{
  "model": "image classifier",
  "dataset": "drawn small creatures on textured ground",
  "train_examples": 50862,
  "image_size": 24,
  "crop_scale_min": 0.8,
  "horizontal_flip": true,
  "translate": 0.06,
  "color_jitter": 0.2,
  "targets": ["coat"],
  "num_classes": 6,
  "arch": "efficientnet",
  "norm": "groupnorm",
  "hidden_act": "relu6",
  "weight_standardization": true,
  "channel_attention": "se",
  "depths": [9, 9],
  "kernel_size": 3,
  "stem": "deep",
  "expansion": 4,
  "widths": [32, 64],
  "label_smoothing": 0.1,
  "loss": "cross_entropy",
  "init": "kaiming_normal",
  "residual_init": "zero_last",
  "optimizer": "adamw",
  "learning_rate": 0.0025,
  "beta1": 0.8,
  "beta2": 0.98,
  "eps": 1e-06,
  "max_grad_norm": 5.0,
  "max_steps": 18500,
  "batch_size": 256,
  "epochs": 93.1,
  "lr_schedule": "cosine",
  "final_lr_fraction": 0,
  "warmup_steps": 1850,
  "weight_decay": 0.1
}
Rows from block 4, named by matrix and row number. Rows with one number belong to one channel. Each number is 200 + 20 x the weight over its row's rms, rounded and kept within 0 to 999. All counts start at 0. After the name is the row's rms in percent of the matrix's.
# convs0: expand pointwise conv (model.blocks.4.convs.0.weight, 128x32x1x1, standardized in use), inputs 0-31
# convs1: depthwise 3x3 conv (model.blocks.4.convs.1.weight, 128x1x3x3), a 3x3 kernel
# convs2: project pointwise conv (model.blocks.4.convs.2.weight, 32x128x1x1, standardized in use, transposed), outputs 0-31
convs0.48,102,192,195,190,172,193,173,183,218,250,210,188,223,200,211,212,196,205,168,193,199,212,199,234,231,184,162,205,202,191,233,176,189
convs1.48,116,193,204,202,208,170,219,212,244,210
convs2.48,097,198,218,222,210,206,188,185,237,167,191,205,205,199,182,155,197,206,206,220,146,168,211,188,225,175,198,195,219,213,204,209,206
convs0.49,101,219,200,190,186,220,160,175,187,221,238,191,209,193,211,185,200,205,211,198,163,259,193,181,204,203,202,186,206,186,181,225,211
convs1.49,083,202,169,192,243,193,179,187,206,199
convs2.49,100,199,192,225,187,204,210,214,194,186,233,198,201,214,186,245,202,186,156,235,189,217,186,209,215,186,165,174,224,223,181,211,198
convs0.50,100,160,227,213,217,239,207,227,192,214,201,219,220,171,194,228,166,211,219,197,206,195,214,174,217,212,198,166,207,193,194,180,184
convs1.50,078,229,223,182,215,205,160,197,196,196
convs2.50,100,196,175,173,210,169,199,215,209,195,156,185,175,198,182,216,172,258,229,186,199,188,221,193,218,199,195,193,202,187,187,193,192
convs0.51,106,194,172,199,231,183,218,210,188,238,204,212,193,186,142,199,208,204,205,228,202,200,149,213,194,187,216,200,180,212,198,210,187
convs1.51,079,187,202,219,234,203,190,230,178,180
convs2.51,114,192,183,227,185,198,204,185,202,218,224,179,238,173,218,207,245,230,186,216,200,199,248,196,186,174,181,206,199,198,217,211,195
convs0.52,108,216,216,207,217,207,185,202,201,189,190,194,189,165,182,191,182,215,212,201,219,207,198,190,191,205,203,192,219,199,117,230,211
convs1.52,119,199,226,211,189,153,184,210,213,202
convs2.52,109,177,223,211,223,191,190,194,226,179,218,185,217,194,168,224,211,162,182,166,199,195,177,212,185,226,227,211,216,192,166,208,217
convs0.53,104,160,239,206,214,192,199,211,161,194,218,199,202,198,208,223,192,173,216,203,191,172,202,164,189,197,227,189,191,234,195,225,174
convs1.53,099,196,188,229,173,195,216,194,160,204
convs2.53,090,164,178,224,167,196,182,174,194,203,239,203,215,213,195,195,201,221,177,192,195,242,196,204,236,212,189,197,196,207,240,189,186
convs0.54,107,236,188,209,184,188,142,187,205,183,205,194,246,170,216,206,221,190,222,210,200,186,227,194,186,201,199,187,204,216,178,220,192
convs1.54,112,194,178,185,223,211,157,215,212,199
convs2.54,096,187,188,230,200,204,229,183,208,199,192,207,220,219,188,249,165,212,230,171,207,235,215,182,196,210,213,194,186,201,210,200,161
convs0.55,102,187,186,239,194,237,208,207,214,219,177,201,186,157,177,192,164,182,205,198,215,203,236,209,234,174,203,206,196,218,198,191,209
convs1.55,086,201,227,202,220,220,161,183,187,189
convs2.55,100,154,176,206,196,181,193,210,191,219,179,175,153,199,210,191,199,200,234,240,186,221,173,185,195,202,196,201,187,226,188,185,191
convs0.56,094,208,175,204,200,200,208,186,170,217,246,180,189,171,204,192,209,174,187,211,199,177,171,176,209,219,171,250,197,199,189,198,210
convs1.56,115,197,216,194,224,247,212,201,216,192
convs2.56,087,205,219,196,215,180,162,197,187,231,195,217,225,206,189,170,231,237,183,205,214,173,224,186,220,177,228,207,179,193,215,179,203
convs0.57,100,130,188,225,205,170,204,192,213,205,191,179,206,211,203,220,212,205,209,182,188,231,174,209,179,221,200,188,209,229,194,217,197
convs1.57,082,218,206,220,209,153,192,204,206,219
convs2.57,117,219,162,217,189,197,235,154,230,188,184,185,216,183,212,217,184,188,220,185,169,186,192,214,178,186,210,236,206,205,207,190,209
convs0.58,097,224,198,176,212,179,181,170,213,204,175,199,209,193,202,164,227,249,180,171,219,204,186,210,209,227,202,187,208,225,187,211,223
convs1.58,092,215,219,202,177,159,192,208,223,212
convs2.58,106,164,200,208,217,188,199,225,195,207,213,189,198,208,189,237,235,130,215,199,176,199,192,203,184,199,201,190,188,201,177,182,208
convs0.59,094,173,219,212,212,208,183,218,160,203,165,181,212,203,184,240,209,219,179,207,221,195,220,203,162,219,224,201,205,180,219,225,195
convs1.59,092,215,213,205,220,226,233,222,223,205
convs2.59,108,247,187,228,196,220,197,172,214,200,206,157,198,178,208,187,211,179,191,217,204,176,195,247,170,198,208,190,214,202,206,212,177
convs0.60,099,226,145,186,216,175,195,210,214,179,186,172,196,183,216,198,258,183,201,192,202,203,203,191,206,215,218,207,200,214,201,225,180
convs1.60,099,200,248,182,211,205,226,199,188,197
convs2.60,121,201,196,198,181,173,206,189,193,201,201,198,173,226,192,225,178,178,161,202,149,199,227,224,191,207,181,188,198,187,159,199,179
convs0.61,089,181,167,207,203,262,208,203,166,218,170,184,213,221,216,191,195,200,210,174,199,204,188,192,206,211,206,196,209,213,185,231,167
convs1.61,097,202,213,201,215,238,197,194,195,241
convs2.61,125,212,171,190,217,183,210,184,191,198,191,194,169,227,197,206,162,180,201,223,159,208,231,202,224,189,178,182,231,204,201,234,209
convs0.62,094,179,208,231,190,213,211,211,179,208,218,198,218,196,211,195,212,183,170,184,198,163,198,175,240,207,185,245,190,226,196,166,206
convs1.62,102,216,238,207,194,194,191,175,169,190
convs2.62,087,163,208,183,173,228,176,219,182,213,245,184,222,198,195,214,190,188,200,166,199,196,206,197,197,207,199,240,172,168,213,197,199
convs0.63,097,197,209,209,187,267,196,200,194,183,194,210,183,201,225,205,214,193,210,145,198,203,188,177,193,200,203,212,182,200,216,242,206
convs1.63,104,196,171,199,219,244,200,221,202,195
convs2.63,141,195,181,166,172,153,215,205,198,193,188,212,189,201,177,184,185,199,224,224,189,206,193,235,169,217,181,210,199,201,234,231,189
convs0.64,105,184,242,184,187,207,243,214,208,161,216,181,190,192,224,201,205,168,211,212,190,195,205,201,215,193,165,193,208,221,207,180,162
convs1.64,117,202,191,209,170,163,220,200,173,199
convs2.64,086,208,190,209,185,194,219,199,200,232,190,237,184,205,225,182,180,230,190,198,180,232,235,175,224,214,203,186,195,156,225,200,201
convs0.65,099,172,212,209,175,229,168,223,217,200,216,218,178,200,208,222,180,178,217,199,201,172,212,186,207,216,178,199,191,213,184,251,223
convs1.65,084,188,201,201,192,188,170,178,202,243
convs2.65,081,212,213,176,200,202,228,173,226,213,183,198,207,192,193,182,219,220,238,172,227,187,223,198,191,207,202,175,199,190,196,142,213
convs0.66,100,233,192,202,208,216,173,176,195,170,212,205,185,179,183,178,200,167,211,200,207,203,223,182,219,191,236,181,235,201,193,239,178
convs1.66,111,209,176,200,223,195,180,206,234,172
convs2.66,093,222,200,225,232,220,203,177,221,191,221,193,247,216,181,233,197,189,200,175,203,222,210,223,204,188,208,173,187,192,201,204,159
convs0.67,101,195,198,231,207,211,183,234,212,148,206,212,183,198,206,204,198,217,230,194,188,165,208,221,179,182,158,228,202,199,207,203,182
convs1.67,123,192,193,168,214,217,201,208,156,198
convs2.67,058,190,199,235,200,167,187,221,207,187,214,226,191,199,214,212,202,212,179,180,243,184,185,181,208,180,194,218,201,215,170,248,215
convs0.68,099,203,233,190,175,202,194,221,213,172,201,219,189,206,208,172,185,176,222,166,197,211,176,178,223,180,177,219,204,184,214,219,243
convs1.68,098,192,180,206,232,162,215,209,213,186
convs2.68,078,208,200,213,151,191,188,210,218,169,183,217,204,202,204,165,194,172,176,218,221,223,204,196,201,157,239,219,204,196,213,188,202
convs0.69,099,229,196,163,200,178,207,159,209,197,202,211,217,170,201,205,235,212,180,201,208,182,186,187,194,222,204,160,228,220,173,219,198
convs1.69,112,190,205,206,183,160,189,220,203,167
convs2.69,071,148,189,216,227,206,181,235,190,184,204,191,183,190,212,188,229,187,222,207,199,156,196,175,202,223,230,184,213,208,193,213,206
convs0.70,099,183,207,213,168,236,216,221,204,229,207,190,224,222,172,218,197,156,189,204,236,215,203,201,182,188,172,207,173,211,186,207,190
convs1.70,076,193,186,201,190,217,200,240,210,235
convs2.70,087,217,182,184,196,223,194,189,205,219,187,191,192,187,198,200,202,239,204,165,181,190,198,209,200,194,201,152,238,213,166,185,158
convs0.71,099,225,170,213,197,209,164,159,223,201,202,205,214,233,179,178,202,199,204,195,240,195,205,214,218,196,219,220,200,196,185,178,239
convs1.71,091,192,170,183,172,211,225,184,218,216
convs2.71,107,204,218,188,223,194,166,219,197,221,197,174,160,199,184,184,220,174,214,179,191,190,187,154,199,204,193,217,222,237,192,217,220
convs0.72,096,241,205,162,220,213,195,188,179,208,204,219,194,185,201,225,222,184,203,230,185,165,214,168,227,204,191,219,200,190,184,164,207
convs1.72,085,177,174,178,183,199,194,173,171,202
convs2.72,080,230,194,198,214,190,255,202,212,180,186,222,203,188,213,183,159,186,228,181,175,184,172,217,202,222,205,185,229,201,199,189,188
convs0.73,101,181,213,226,187,196,180,234,171,207,197,181,197,216,203,188,173,222,182,193,215,205,227,205,156,184,164,239,189,216,216,200,201
convs1.73,079,168,166,195,181,184,196,188,180,186
convs2.73,125,186,202,215,188,173,186,205,231,210,178,239,207,196,215,208,245,220,201,218,206,193,244,192,198,187,221,214,211,189,225,167,183
convs0.74,110,207,154,204,166,191,203,196,213,179,188,200,206,192,225,180,212,194,190,200,222,227,180,201,234,209,193,157,235,226,203,188,217
convs1.74,115,191,187,205,219,170,168,169,209,199
convs2.74,074,219,209,182,205,215,201,200,193,236,153,213,194,200,248,180,182,220,199,190,186,214,212,209,191,224,194,199,222,231,170,222,216
convs0.75,099,208,169,168,211,216,200,205,219,187,182,198,198,224,209,189,233,225,195,192,179,180,159,223,220,221,210,199,219,176,208,243,190
convs1.75,119,180,158,180,193,174,208,199,215,199
convs2.75,091,180,204,235,201,228,208,218,183,217,191,195,188,238,192,177,212,220,228,179,186,199,174,169,181,237,192,209,197,228,215,224,193
convs0.76,102,198,137,202,208,228,198,224,226,197,164,171,200,214,235,197,226,180,206,174,207,203,190,185,181,213,202,215,185,191,196,202,198
convs1.76,091,192,183,201,182,162,178,192,184,174
convs2.76,130,222,193,213,246,219,201,231,218,234,169,201,192,153,223,206,208,198,222,216,204,186,189,176,191,215,195,207,213,221,189,179,189
convs0.77,096,220,193,173,187,226,192,204,184,205,192,204,203,216,191,220,169,178,200,212,174,249,222,181,210,220,182,251,189,205,195,196,179
convs1.77,093,201,222,197,227,233,182,185,174,192
convs2.77,079,191,174,189,192,229,219,250,164,220,192,222,218,188,192,193,195,214,206,181,215,212,190,187,176,205,229,232,196,215,211,165,199
convs0.78,100,245,194,230,158,203,196,198,211,208,203,201,200,204,161,208,216,188,202,188,204,187,173,169,229,199,212,154,208,199,225,199,190
convs1.78,126,214,159,200,167,212,193,189,202,183
convs2.78,102,200,157,209,215,211,208,212,210,205,168,203,183,208,235,167,214,203,205,176,203,214,219,209,184,223,156,185,207,221,188,187,235
convs0.79,100,197,211,201,210,222,162,195,190,197,227,222,190,181,201,198,237,160,212,221,214,179,179,184,196,230,166,204,208,192,213,181,165
convs1.79,111,182,187,214,173,189,182,192,164,181
convs2.79,093,213,187,211,210,195,248,204,236,178,129,209,190,207,214,186,204,201,219,189,180,201,218,190,199,199,217,181,195,195,191,193,216
convs0.80,100,195,208,235,177,180,198,167,213,176,192,214,231,185,193,191,232,228,190,183,225,188,169,221,206,203,159,187,218,218,204,198,215
convs1.80,119,185,215,206,197,173,172,219,232,184
convs2.80,098,217,235,163,205,221,205,202,215,216,216,181,193,191,197,196,216,172,216,174,205,214,179,198,220,207,188,147,189,194,212,158,204
convs0.81,095,172,188,198,195,234,194,220,195,221,189,205,207,196,184,200,189,188,210,155,224,210,210,184,213,208,178,234,177,244,189,237,191
convs1.81,110,186,220,184,224,215,184,170,204,228
convs2.81,102,229,148,189,178,190,223,150,198,200,200,193,212,188,217,192,209,204,218,171,181,174,217,215,208,203,217,171,193,208,189,223,193
convs0.82,097,196,195,204,228,176,190,208,227,232,189,188,182,202,195,195,163,160,237,199,213,209,197,195,204,165,206,251,196,194,211,191,192
convs1.82,107,201,236,192,213,218,201,226,229,215
convs2.82,116,199,211,208,224,186,189,204,180,219,174,154,207,200,200,204,177,213,208,203,230,212,170,217,218,160,207,229,161,182,203,194,221
convs0.83,103,132,208,197,205,217,213,234,190,219,183,206,181,213,212,191,170,220,201,169,189,189,211,196,203,181,204,195,187,187,238,211,204
convs1.83,080,239,236,204,177,189,212,199,204,199
convs2.83,081,184,200,186,211,230,225,207,178,185,182,213,170,215,234,218,202,180,199,183,160,193,202,164,207,211,166,187,187,231,182,207,205
convs0.84,098,193,193,186,230,180,186,208,214,212,199,179,184,184,212,197,166,202,229,186,207,228,237,215,177,204,208,256,190,206,179,185,183
convs1.84,089,204,186,213,234,245,194,195,197,202
convs2.84,113,202,214,252,221,162,201,213,210,208,210,221,192,213,183,193,210,184,234,192,202,207,169,204,200,190,182,202,161,174,215,231,213
convs0.85,102,231,211,207,162,162,177,192,203,223,204,217,188,225,187,179,163,190,196,215,209,231,188,213,239,212,199,199,204,195,209,210,231
convs1.85,094,201,224,217,239,176,191,221,194,191
convs2.85,099,192,185,221,162,196,218,197,238,185,211,209,221,223,156,216,196,182,213,191,209,199,217,239,172,202,220,199,219,182,208,179,219
convs0.86,104,189,186,192,185,221,218,202,210,183,175,213,209,187,186,207,188,176,206,169,240,179,234,219,178,150,183,198,194,223,194,220,215
convs1.86,114,217,161,194,162,212,204,204,200,188
convs2.86,077,185,220,188,190,218,212,213,229,221,181,192,232,180,227,194,196,193,220,238,217,205,217,220,193,188,211,204,247,230,202,169,210
convs0.87,099,206,194,221,184,201,183,230,240,207,189,207,203,210,180,193,188,170,211,181,190,192,183,205,170,169,207,191,175,205,194,240,247
convs1.87,093,211,197,175,239,215,168,194,209,196
convs2.87,102,182,205,220,204,198,175,192,155,206,170,223,203,200,193,202,204,241,197,204,176,221,216,161,216,212,232,203,178,201,201,188,165
convs0.88,104,214,190,208,198,198,244,200,188,247,216,196,183,202,247,215,201,211,192,221,170,185,197,192,182,168,195,174,209,217,187,213,177
convs1.88,116,217,210,192,213,251,212,193,200,213
convs2.88,110,230,181,180,180,220,209,222,212,232,188,167,210,214,182,178,185,181,193,174,195,198,194,235,191,189,229,206,176,158,202,200,216
convs0.89,098,189,195,217,237,250,205,189,164,182,209,171,211,218,195,178,177,183,189,216,206,169,196,198,222,210,195,216,213,212,204,234,181
convs1.89,067,222,176,216,198,205,217,239,180,207
convs2.89,058,218,190,189,216,224,197,231,185,208,180,223,197,198,239,184,196,211,200,151,186,180,189,181,205,257,214,203,214,200,206,203,208
convs0.90,099,195,220,211,225,171,178,225,199,175,173,198,179,177,169,194,196,207,224,230,223,216,190,194,161,186,221,195,198,182,179,229,197
convs1.90,105,221,202,193,186,174,225,212,238,192
convs2.90,100,226,218,218,214,201,208,172,202,188,181,172,202,179,205,178,216,225,209,185,223,190,186,202,169,184,239,209,201,224,151,195,181
convs0.91,099,186,213,185,232,213,208,211,194,200,158,162,226,213,204,203,207,197,159,196,216,153,207,221,172,216,224,199,203,205,218,202,198
convs1.91,113,173,200,197,165,231,190,180,199,187
convs2.91,084,195,208,217,209,211,227,202,225,172,202,197,195,194,195,228,221,212,202,199,262,200,186,209,170,214,176,158,218,174,196,193,207
convs0.92,094,181,212,216,183,190,199,201,206,190,238,197,179,217,194,190,168,203,241,168,208,230,185,219,218,201,213,161,193,227,201,230,191
convs1.92,091,204,211,174,229,161,207,207,200,217
convs2.92,087,195,199,183,174,212,212,186,193,195,216,225,172,174,208,214,197,199,159,191,191,165,170,179,208,214,184,191,235,167,174,212,223
convs0.93,090,229,208,185,173,198,204,185,180,197,219,193,199,178,180,196,187,233,190,197,167,221,185,178,239,250,210,210,233,204,194,188,202
convs1.93,079,229,220,180,229,227,187,209,206,190
convs2.93,113,193,189,233,201,204,211,186,189,216,229,179,186,200,200,216,209,161,172,197,179,190,230,196,225,242,169,170,201,189,173,212,206
convs0.94,106,203,200,186,183,232,218,189,206,151,191,220,210,200,213,202,211,177,173,154,219,181,201,168,189,214,179,188,188,215,200,203,232
convs1.94,129,217,226,214,166,172,212,195,186,187
convs2.94,128,183,234,206,216,196,181,213,241,216,204,229,236,206,186,198,218,217,184,210,212,227,198,173,184,160,196,206,182,204,231,191,217
convs0.95,096,161,241,224,230,195,231,216,189,197,178,213,212,184,212,200,182,217,184,184,234,181,229,204,190,186,180,208,197,235,204,191,198
convs1.95,085,227,195,203,245,185,216,202,193,183
convs2.95,088,243,177,164,209,225,171,243,186,189,163,198,190,187,187,210,203,200,198,187,203,177,198,178,166,205,212,188,202,205,180,215,185
convs0.96,101,175,226,220,173,193,202,200,230,171,212,202,214,188,222,163,206,202,226,186,195,196,185,215,223,201,188,196,221,170,180,244,221
convs1.96,075,198,208,209,195,187,247,229,194,214
convs2.96,082,215,150,175,216,211,198,214,187,190,201,219,220,195,229,200,211,206,196,233,217,175,188,165,212,188,220,206,173,206,196,219,161
convs0.97,108,210,218,203,194,136,202,198,208,207,209,213,196,172,167,179,189,246,192,198,207,202,189,215,207,186,184,203,167,206,234,199,208
convs1.97,102,190,199,194,189,236,184,201,171,230
convs2.97,094,206,214,201,195,202,201,209,244,160,201,196,213,221,180,185,184,208,154,208,185,184,200,202,230,170,163,220,190,197,187,226,214
convs0.98,101,192,194,183,193,140,174,180,231,222,208,200,203,162,214,200,203,212,208,192,199,212,212,198,197,189,212,240,159,193,214,203,196
convs1.98,120,219,208,217,215,239,213,210,222,219
convs2.98,122,172,215,204,202,180,194,202,168,215,196,218,194,229,181,190,165,191,200,198,185,251,181,206,218,220,161,207,173,184,201,206,224
convs0.99,101,191,226,197,221,176,197,222,180,177,202,187,194,199,216,167,169,214,231,175,213,186,215,229,192,186,153,228,191,196,207,214,218
convs1.99,105,182,223,178,231,210,171,198,195,182
convs2.99,077,211,192,238,180,215,164,188,217,197,222,201,221,192,205,187,226,194,205,173,226,173,178,170,207,201,222,229,205,213,236,222,205
convs0.100,099,161,222,211,219,189,188,221,167,190,202,205,165,225,204,173,205,201,170,204,176,198,172,227,199,218,185,206,211,211,210,242,207
convs1.100,085,225,249,191,203,179,200,194,204,202
convs2.100,101,196,192,169,205,198,200,230,179,181,179,206,196,194,231,210,242,210,232,250,187,184,205,215,213,197,188,202,186,199,232,174,187
convs0.101,101,215,184,223,213,228,191,206,163,204,171,197,199,194,172,195,185,233,226,220,208,191,212,162,192,183,217,215,171,203,208,229,230
convs1.101,083,207,204,222,215,242,205,207,195,231
convs2.101,113,217,186,168,209,205,170,185,183,223,200,167,196,155,232,207,206,189,239,207,212,228,208,184,184,218,202,195,202,217,193,193,168
convs0.102,096,169,225,191,212,226,186,212,231,202,190,219,218,198,217,203,214,209,206,157,201,183,186,190,179,182,170,213,163,223,182,230,214
convs1.102,085,199,206,202,190,245,198,172,225,204
convs2.102,116,180,185,202,165,191,200,193,188,144,206,213,167,210,187,224,211,209,181,202,222,175,211,224,179,232,208,177,214,185,204,219,191
convs0.103,105,182,184,196,213,217,197,185,219,174,207,189,211,199,209,184,215,174,218,187,200,149,188,163,199,214,221,198,231,220,179,235,175
convs1.103,088,195,192,208,213,160,231,208,177,212
convs2.103,096,218,186,198,213,202,185,187,198,150,250,195,159,215,195,225,221,188,178,178,201,176,196,218,211,227,216,188,201,195,207,181,204
convs0.104,103,177,232,217,199,179,178,205,207,197,198,199,223,178,220,172,190,224,190,197,208,215,211,207,197,152,183,220,192,176,226,168,234
convs1.104,082,195,180,182,177,170,164,207,196,197
convs2.104,115,210,208,188,216,209,205,225,217,225,189,205,179,157,231,193,212,210,222,219,203,179,212,183,178,205,237,202,237,239,189,199,182
convs0.105,104,212,207,192,208,131,215,186,243,225,217,229,196,199,195,171,205,212,189,184,188,205,172,210,206,202,195,193,207,202,215,174,186
convs1.105,083,198,195,200,193,167,198,192,240,173
convs2.105,146,219,240,185,201,191,219,208,191,186,204,209,161,184,188,174,179,169,208,230,191,191,176,213,173,180,200,212,222,228,199,177,229
convs0.106,101,201,214,199,221,184,225,205,264,204,222,198,178,184,175,230,183,180,189,177,195,221,209,178,194,221,200,199,217,190,195,209,167
convs1.106,094,197,173,172,198,192,219,192,239,211
convs2.106,100,202,174,189,197,211,206,180,186,233,222,208,193,172,207,230,160,204,202,183,176,233,203,199,198,235,224,220,233,215,190,180,188
convs0.107,100,222,195,201,198,173,193,169,201,181,207,210,206,166,191,199,225,200,208,187,168,180,163,196,215,232,223,196,212,215,248,196,176
convs1.107,135,205,227,203,179,172,168,182,198,186
convs2.107,086,181,172,173,219,208,184,240,179,204,216,222,181,200,223,226,194,198,190,201,223,158,192,202,207,242,231,192,200,186,191,199,185
convs0.108,093,196,208,226,243,179,203,186,199,181,216,154,175,196,204,223,232,223,216,212,164,189,192,197,203,229,177,208,185,201,216,184,197
convs1.108,095,195,209,187,202,256,186,198,201,197
convs2.108,080,198,227,195,242,151,187,187,201,192,199,222,187,223,200,193,239,203,199,241,174,168,210,212,210,186,199,201,203,220,217,212,199
convs0.109,104,194,253,201,163,164,187,206,221,211,200,208,209,198,188,194,181,198,197,222,192,188,181,199,261,182,189,191,216,199,195,201,216
convs1.109,101,205,223,215,204,173,161,200,219,213
convs2.109,124,201,211,208,181,154,199,194,240,200,224,206,191,235,171,179,203,217,210,187,185,196,223,200,215,181,193,227,210,207,250,198,195
convs0.110,097,193,195,181,191,165,208,198,239,237,211,220,187,194,192,192,213,188,168,160,213,232,206,201,218,207,212,223,208,208,210,187,161
convs1.110,087,201,169,207,186,227,214,189,231,219
convs2.110,104,215,204,176,194,228,177,214,202,214,222,182,185,191,193,170,176,180,200,216,203,200,168,192,184,208,194,247,206,221,178,160,175
convs0.111,101,179,204,228,209,187,212,212,168,183,222,191,227,215,254,202,215,216,205,202,213,192,177,209,200,218,204,199,161,177,199,162,209
convs1.111,081,188,184,196,171,163,210,209,200,228
convs2.111,086,211,186,195,174,229,238,209,179,205,176,190,213,186,201,183,193,194,207,176,207,227,209,199,196,194,256,208,175,154,197,196,198
convs0.112,100,215,178,220,171,177,182,218,193,200,166,206,230,147,178,206,211,190,186,176,233,203,202,174,209,202,226,179,218,200,195,202,198
convs1.112,072,193,185,195,197,255,210,197,212,203
convs2.112,095,253,179,199,226,184,189,197,205,197,200,230,207,204,198,202,187,227,149,192,223,218,192,204,180,205,222,231,203,225,206,191,184
convs0.113,097,170,217,251,167,225,207,220,168,198,190,215,210,220,208,188,163,208,210,212,193,200,213,186,168,184,193,215,194,196,197,226,181
convs1.113,094,214,187,214,211,233,242,194,203,195
convs2.113,092,207,185,180,211,249,162,177,173,202,204,195,182,180,217,222,195,204,209,195,188,205,201,161,175,174,194,191,192,226,188,235,208
convs0.114,089,148,202,210,218,216,187,191,216,197,196,193,205,210,203,203,202,201,179,162,240,244,191,216,183,191,181,195,174,210,219,186,228
convs1.114,072,197,226,217,219,239,224,202,188,196
convs2.114,068,228,184,205,213,236,183,212,190,203,187,168,174,209,179,189,216,207,192,192,175,212,179,164,213,197,206,156,164,190,226,198,202
convs0.115,097,189,183,195,203,192,187,213,189,205,195,227,193,200,190,201,212,219,136,180,197,196,216,198,223,230,208,152,178,208,204,233,211
convs1.115,089,218,242,205,224,199,221,213,189,189
convs2.115,116,157,227,191,213,208,172,183,196,218,195,180,213,178,219,204,180,180,218,211,218,233,192,177,215,178,212,212,169,163,180,207,203
convs0.116,101,198,153,194,231,176,204,189,233,174,213,181,206,172,214,176,247,180,189,202,206,204,208,218,195,221,223,190,198,193,180,188,191
convs1.116,142,198,196,168,185,175,230,197,193,173
convs2.116,091,223,193,211,176,174,223,176,190,212,187,187,181,204,219,162,189,190,191,192,174,219,241,241,207,203,181,186,207,234,205,204,219
convs0.117,099,211,161,189,211,238,220,212,195,204,184,198,200,214,195,216,222,148,209,188,190,196,202,181,185,214,243,203,219,207,193,232,178
convs1.117,090,197,215,219,200,217,240,206,228,216
convs2.117,113,202,207,224,185,189,220,198,225,178,248,209,187,228,149,181,207,201,170,201,196,183,205,209,198,212,191,191,198,176,218,217,233
convs0.118,104,194,181,248,204,197,197,202,197,177,201,181,202,174,204,170,163,228,238,224,219,183,186,199,190,205,227,203,199,203,176,232,199
convs1.118,103,193,199,192,200,154,201,200,237,206
convs2.118,105,191,209,212,215,212,220,191,176,184,222,180,214,182,205,194,192,175,214,196,231,200,163,192,161,168,222,192,205,224,159,184,177
convs0.119,105,180,196,216,209,176,188,185,200,236,219,193,192,187,192,155,195,189,194,181,180,183,200,219,227,230,230,202,222,211,180,217,160
convs1.119,089,200,180,223,194,177,198,206,245,202
convs2.119,089,222,200,213,205,203,176,204,233,188,179,195,203,200,215,196,199,210,174,206,184,217,227,188,208,159,225,263,218,202,218,195,219
convs0.120,089,221,190,181,196,190,204,196,188,194,173,201,239,201,169,188,212,204,154,199,236,218,179,204,180,248,217,201,217,200,183,214,214
convs1.120,091,206,212,210,198,256,207,205,191,201
convs2.120,103,238,194,190,178,200,222,200,188,193,216,243,220,183,206,210,167,232,177,207,233,197,190,201,186,217,228,222,201,178,184,186,176
convs0.121,102,219,204,195,205,217,194,221,163,194,196,210,195,200,182,197,175,214,194,194,213,173,223,186,232,205,218,180,254,212,151,202,207
convs1.121,120,215,212,187,207,152,218,184,212,196
convs2.121,109,186,205,237,193,215,199,208,220,192,233,186,234,227,170,171,187,187,177,196,197,205,205,202,217,195,174,207,207,162,182,194,240
convs0.122,097,193,185,194,221,204,151,193,208,193,174,189,188,216,217,194,185,186,228,225,206,237,190,212,202,195,196,236,217,178,164,217,173
convs1.122,099,195,211,219,211,226,211,231,233,210
convs2.122,106,203,192,214,242,199,200,170,157,198,211,171,234,197,185,227,191,180,214,216,203,218,206,208,196,157,197,190,184,181,170,204,203
convs0.123,098,187,186,204,207,201,238,188,222,206,199,198,181,200,206,223,188,171,196,182,247,206,238,219,198,181,179,193,183,224,200,155,212
convs1.123,083,184,176,200,215,248,203,200,189,206
convs2.123,086,193,190,209,214,195,220,233,190,240,221,163,194,155,215,200,215,169,222,220,211,182,198,209,181,188,203,173,197,213,172,186,193
convs0.124,107,165,229,221,187,219,216,185,213,202,205,202,209,206,226,227,198,190,214,227,194,212,180,207,206,196,129,187,195,191,186,189,210
convs1.124,089,202,175,172,199,177,218,205,222,228
convs2.124,092,150,190,176,188,213,199,200,176,190,192,212,172,185,203,187,196,176,219,223,164,160,216,187,196,226,195,197,208,219,206,180,171
convs0.125,094,210,210,201,217,250,190,223,189,171,237,213,188,195,193,195,234,193,219,208,186,195,180,171,184,194,185,212,185,180,206,156,196
convs1.125,150,183,161,176,217,207,216,205,177,194
convs2.125,071,208,229,180,206,194,191,213,215,209,179,240,172,195,228,203,196,221,201,176,230,165,189,194,201,209,207,234,222,234,219,212,179
convs0.126,104,185,203,187,205,184,190,210,207,192,197,208,144,215,200,191,194,258,221,204,208,163,195,234,218,194,185,183,179,205,221,192,198
convs1.126,070,244,196,190,211,206,184,174,221,207
convs2.126,077,214,193,205,224,215,171,230,187,199,202,184,151,191,208,210,202,193,204,222,182,132,184,197,193,185,198,214,196,209,207,218,214
convs0.127,098,159,190,218,219,172,189,209,189,209,249,209,188,189,191,188,215,164,226,201,195,192,192,212,186,203,197,228,181,195,200,155,180
convs1.127,133,218,220,211,176,182,210,176,170,182
convs2.127,082,187,213,212,184,245,165,194,204,196,235,230,209,199,206,214,212,201,196,167,202,207,204,172,198,191,201,220,210,187,221,236,242